Rows from block 5 of a small sound classifier, named by matrix and row number. Each number is 500 + 40 x the weight over its row's rms, rounded and kept within 0 to 999. All counts start at 0. Numbers have three digits each.
After each channel's rows are labels from the 100 clips, of 14848, where the channel reaches its highest value: "lies over" is the class under the peak. Only what is clearly more common there than usual is listed. The data: strings of digits, spoken by a formant synthesiser in many voices. In brackets: how many of the 100.
# conv: pointwise conv (model.blocks.5.conv.weight, 192x192x1), inputs 96-191

conv.148:531528447521485496573541509511463546601564509393545497504474472469531473580551499480543477462508524446470461454475555464500453525500436489472548559569517551444485506445456567516481462450432508521454511504469467561500529517462489455572458458523577480455470496618498500502487456456514506435
lies over: /ɹ/ (91)

conv.46:465509509524559514466438480457572518473509491479508539587475458473569500500442497538532528476506465563436522472431515557454517508477538452518427530500506450513462528540454547543520488454554494461489546433538537536541479459485494532486529542509496477480462510545548504452581500445489492544
lies over: /w/ (46)

conv.107:499572511444429535459522530426449471511548497396497469508465485503537491490511462491503545506531516521434523449582483408562535508505527541508480535424490493521520512478519488542412432474482447508451415517548550471521501490443470559475483497419488492478516450522473526505455466530591471530
lies over: /ʌ/ (92)

conv.104:491500491534527574578515490512446455517523548447433513430494468501470473509470549466534456501504561497542490533435485513430559507465450448470521467493557470540527505429547532570526457510471508473492485490463423474475463445391476580491546547536437469503469508438481454476490436478498553526
lies over: /θ/ (43); /s/ (37)

conv.171:428523524444536493490477501452544455455516422516569446576526567464522506506490520497496524448494500446440544541585535514548402464544459451453471501510414499554516426503446470502494542515515491475486484471531504517500489441596478447470518506449469517504541471463431507492478470568510520472
lies over: /aɪ/ (98)

conv.189:462539465493478543463500511512541378454529511384488511500464462518491435474500477549540489475438475530441517473468514466545547525466525565522498528483484545506486529487431527483495408574492502425553461530458497431505518518544508497519506455445439426493506486537508464519521443527435446625
lies over: /ʌ/ (97)

conv.91:522478444570480474533487522507516484464562464521521550456533573434426455472594567464485484496461428556481473528515531441557587468499458493520492491482525432521528525553524524493489549458522548513521481534512452486494523456535480517510577485526476490466438497433514393448531495483492523475
lies over: /ɪ/ (89)

conv.176:435485513456504515508506538498528458484507505443480570588491518541585454463513535526537487487528527467494531526550468447502436505504473539545476434503438528547455489572513528529577475449522550466469543510496546404529480527488483516455590513479473494523520491426550523470475550549482498557
lies over: /aɪ/ (72); /ɔ/ (25)

conv.62:491464455502404490517540481526440507534478507499454474492544511517432513481497542427485489482534457512517452480482448429460494455432546545546463546515549506477535419552538462493409416528507557481505543484471506508518507483470540539481470462529438497441513415493483544523572460574478514488
lies over: /f/ (73)

conv.135:467459514552531511489513463468459481507548491483492425566518473561441526488506478450537495511488599444548460510531417540489487555498568599448523466497552456544550497593534426474439471552467462568446505476495494447516475513515501550530493515486498463551472476500435475483556506527501458548
lies over: /ɪ/ (78)

conv.131:505451505513500524521498455469529503542470571517612574429553503498497505507526523469504497460488535488477484649483517527532510495573537530509458590578532520516467477490551506491505492434537481510468484459614433489559434479447514520478464506503487512527450536470446530486424514479399492594
lies over: /u/ (90)

conv.134:561441496467498532438513465486436486459566518470474515492500473521486532452545563490528499512502548544442473531495500463442452486555531542525496461519515514457475423428524575441492499546460480511552529492521456538511432513514472517454452538458486467544528526525503502468452530503477492587
lies over: /ɪ/ (88)

conv.52:495510472580418539498450445471442462444476456496490541485505507447480531504554505478501557488539493545493459507489442446515499522518521523489513574481545440519576485509553556481427451531522523547534573524462479455521471535454409517449541520539490590518496528451519477490608512428542417519
lies over: /ɹ/ (88)

conv.66:509516508473580427464460489562550534550527530465477467551531415581518532490483518526458543536436443459549508503482506444497484500521446489431495466467472571512516512549500588443506442506474448444434485537504562552499532570473453542423481532479501449484496601537470524596530530494497471521
lies over: /i/ (89)

conv.149:580501561512478446460443500450500473478506479485515510546394539535517520546480511469468514470457416541525508466517540443492518466445539491500438520518510522505515488483465516526499510511443494458508507505516502468498468501448493513460568445548437516499496477505504419527556545460427540553
lies over: /t/ (40); /aɪ/ (26)

conv.133:500516563516520597440463444492468545512519480460459499497487561498487553511461483496504463560412452458518461507468507481496507474513521515522500538470441488506483482438503494493541502478489532478496488420456536447427520454477538524462478514477513450560440436456533504446467503547451505438
lies over: /n/ (65)

conv.68:490486505456449511524462480469576490447576470460511504477491520573468459408548494581535509518525486520503607474546476497537509502447445513472558445491530486549503475492522463536515530511613508505585507499464556530543494489528524431491479486463462488473430465554560434474546492493445554428
lies over: /n/ (77)

conv.86:527502497510493508525463476456519512520533391526518458565510522477407484526470536470492501563520468500556554547483463486508448518412540470429526572576554537497580527490511510568512488489476444495511497516465548475563524558438536479492494501522530409490491475454554422495525532485563443469
lies over: /ɔ/ (94)

conv.188:509465523485474504550483547524422438559575546557475503494513485453473445441521543524421503437534520504458490472497427511528506563541523556500551530471524493504474506444528436437464513497479492527472527489466499531489455498491483453490450498499485493475523467522431539521459472474444449551
lies over: /ɪ/ (58)

conv.165:468561536460429582458470489443414456484493485477573460521530523510442512601516536501463504556525542457460506449486504450448552518534473497511503511523502534413547489478508510518526477489473512482496516497435522531472524413503562589543506502546493606486524487470506442490491493500489511576
lies over: /v/ (75)

conv.155:452569510527528502511537523507516453558474465556476457506535503441551542472482478457491497454485480509482499477534498484429486512490508576480492461510536492424462525510488522543464555434450480514532544560576492483463544530447458442434496473461477492497497532517610534489543416556512468513
lies over: /ɪ/ (96)

conv.154:479604518541614620531451452489500469515471500533467495551492443473440557544523523428504524445492547524503444561500543472498448562470478513439480525464570477501478562451432428469523593430449493489515527551578482476492586475488476446495488485469451490510550512514490563417482514452521575525
lies over: /u/ (69)

conv.123:520517553530475496432527498454434467482539465545426515467459436524530451552543538507482463434468568493525482498479455500480449576483561445426513531464508469473526466489568506498569505543501505483543514499447425466452543506471515520469446528556474384559469503489565544512529443499485453439
lies over: /ɔ/ (32); /w/ (27)

conv.93:502508563501455538529497478528454551501515540565501483489495412576429496520448503516532561489508539469504446481492519517504611487536488491491533516477488455549467455422538504529454488533546491565498435455568484390445441508472582533421500449483439453484558534461510427423517413495487483475
lies over: /k/ (44)

conv.156:512464519499492539477431484514520528452458511487476411471490515492471499427433497524456472563484490481502471472501556528513483445465556534468532450505444517486461485485483519512437540497478468488503442578488552466448401490519445508397493411484529511474495541528512529416544478471487502539
lies over: /u/ (65)

conv.0:560514494526508521517553450618548490486479500584477515451510521557485429480461523466565478490520468520539543550515486511471485491527468508471528456518548584502436507530556506505428518469476468437498484480473482474454481399513446506547472410459516496507514451510517514483489518513534500443
lies over: /aɪ/ (100)

conv.44:454486522460515482537580473519526526586496557441540493495563497464465465479512507630539541506396474517505475468497533553555534487475541519501520494504491457538510426524541499511505465592545476496461483513508553462510506458549409521547445499482395452485475475466515428490524452482493503489
lies over: /k/ (95)

conv.137:484519485496540499523449513523491446503582546455463511502405420560512427501583555494464477518402475446434545544463518612502523512521443470531492508480539491495523519509571454519468510467502490447585457507551466501542474546536471443447587506488511526492528611507427550542512514496477507525
lies over: /u/ (52)

conv.100:487476504499479531512537447570596367477517469514465531481524524500473509489424478514536496487488527475467508574504440483524495475518459500469441532570486499603525399528445544516531528451489470505417534504488540522490496484556470499567478441446493535528459452460605445501459434486539511381
lies over: /aɪ/ (97)

conv.61:517478487595496445512485486528498522562478543524540507424538630507463462483533517516500467449567505463509422492519524508521474520480503460529475454500536514443517531460565449525467433534535565470535459487470465539488530476445479492525451493531452476537498421498524489502511465478477422472
lies over: /w/ (52); /oʊ/ (28)

conv.84:482558510538524448458557553537518563567526467515557598496561477491482495515456523432514530471568536473467459502567557539474499515558402432486536516500518457504537468521471547522499498519478451503432481485497488529491478488445465496536511569464488499431516489473519521522498475461490478515
lies over: /ɔ/ (80)

conv.128:561523538544540510554508561469442520449474463569431552490507459512518513457600515511546427501486451517503534488497466511560483549574611529514581405486520506452532487476537530487506482525465470476532530547528505481482489532455531451509405534470531502517503464499503512536531490523438413495
lies over: /t/ (85)

conv.146:556561517539475481488525539528504572482563476473569551453480469507517515478483532464477446559584433436572450503516523419554497570540492478488445449508500533496552463532502505504574559518437511446532470533532502502477535528459461525511404518483527463500457470491456531427473516595505464499
lies over: /aɪ/ (75)

conv.42:441480516506513486510572572499547451444561510527432566482491554427505510522435516471546502516530504531583539467537524548549506518475530603449528462528507471520442535456470548422497465539556490505541491449531486484460486500504600517533471512531599520456515523458504462457543488508416468491
lies over: /t/ (25)

conv.67:504519494492536607530575480471524500567544529401492493481526511526502569516466488511491402532461476489489462560546545543446613523491465460558471464544507452490495471516503519511469599531494514448545458425520460445440549522525556496489541501489496409501511552459531563509606455471523463476
lies over: /k/ (78)

conv.80:518458453531480478505545501464485544479461500478567423535508587540477484457502520509461546517540468513488528503425471521518529403433495468472529506503488527461512465467457544506527475516506458510524545466428412477509506472465510483515454454531509485519516518552525441497502458532514572466
lies over: /ɹ/ (74)

conv.141:464573498525526540488561584496448498446480502654516532488494550518492523552455444540499464487592476450480509526506581457470479564451514489509492465464441538469411537500491530535464479448474432408558445467543527526457538555528499507457486495514455541419482504473525540545518494494477457520
lies over: /ʌ/ (87)

conv.170:477467470477440420580508463577472459544482504528510470495529532474462398466505458518399505525561485482515503466541490460515432480483499427488486475531436500524496501481493490450484528515483497509511455443483562502438524543492437488447475546598594445495559469467453474475494480514507529472
lies over: /ɹ/ (62)

conv.151:507510513459452439453553503484496475546510449514519457464571490446479527543422448465543462447538470551491511541517529534487556444530487476470483497474498423547577540437490525493492530582549483522525459510515471518526525561483507480521501493468472483550475430493539491517476486447529545515
lies over: /k/ (68)

conv.132:467430507513470443452482531466517533495475461519423490561450459520486483515540440485435593482538476556435539512555537466474507476422552504517533480450493511454465476424520580511460557598519482478508454550470476518467501508541493430518473481480555455490520448491472560463442463448535525463
lies over: /v/ (95)

conv.79:495515447514450436479483518505527494515492451439554524432520506588482475454460478509458525523549475425472571536536453486490492454447444520457522545491520445537461520449469496441489433513551467460494469490523488539453498492544402505527469516455508554524539519491433557477449424556460494436
lies over: /v/ (99)

conv.43:511481462586457482525494495480437484446453507458538476452511524485472473424485555450561470514581524449541502477504571510446474576500479486467493434511535540523496546527466444474528522387546595549483479524443472476536479499494477457511449448555500478619495502439488475544454556491479459529
lies over: /ɹ/ (100)

conv.112:450508459437548569509467354440512488406490520476462461449492483444494529547431522398520474501501499488408476516540444490493519497490488529501506487486517503499547497540449578509508520513489486471514510477425523487513514450473423485461452420442535441457506514475506494450464471522526460510
lies over: /n/ (30)

conv.40:491529483500497445483485466525505546487499484512536511490513501520466472448475428478470447529469461575474469575470482479447459531459534446527496488546469536520473443517485461417475501508543493501555479566469537572554509550543421531516516541499516521489483506494478494549465515474508533482
lies over: /t/ (64)

conv.164:417531474559494452466501518493558424544525518475512477477506495492591479512490599526476517568573518502486477523467513504525507479433492412465447437544458552487562487479424478509443447540510456445467511504570513502458530498551500529431489532501490438469428455488543458510502501509526476526
lies over: /w/ (97)

conv.169:470474479502471549571457487488501554451484532550421510478433482506528528501456521527458492611516544538527555480526445575473524480542480487509530524520437591466548510500520452480462463533462465478575443516504502573490452510424492469540563525513432488488553510496542479519597534499531474482
lies over: /i/ (99)

conv.69:551471446541502508391507527472506502550564466546490581601522541447451478448490485521421504584545527453555480585467519460537509457517487489420516538509466470547446545440517540450425525510512500497442459513477505513483494462536516490492445483438537512521499525501448535453541530498484443490
lies over: /ɔ/ (68)

conv.101:582494545401507554508580457484493491571541492465572567489528497485462509499572518419527537447518449524525477537525512481486534479498476458469499488441549492498477481488553522486557571475507511488528491446535510505523494528480563443509490476496475475470509511540528602568480531512505431481
lies over: /u/ (95)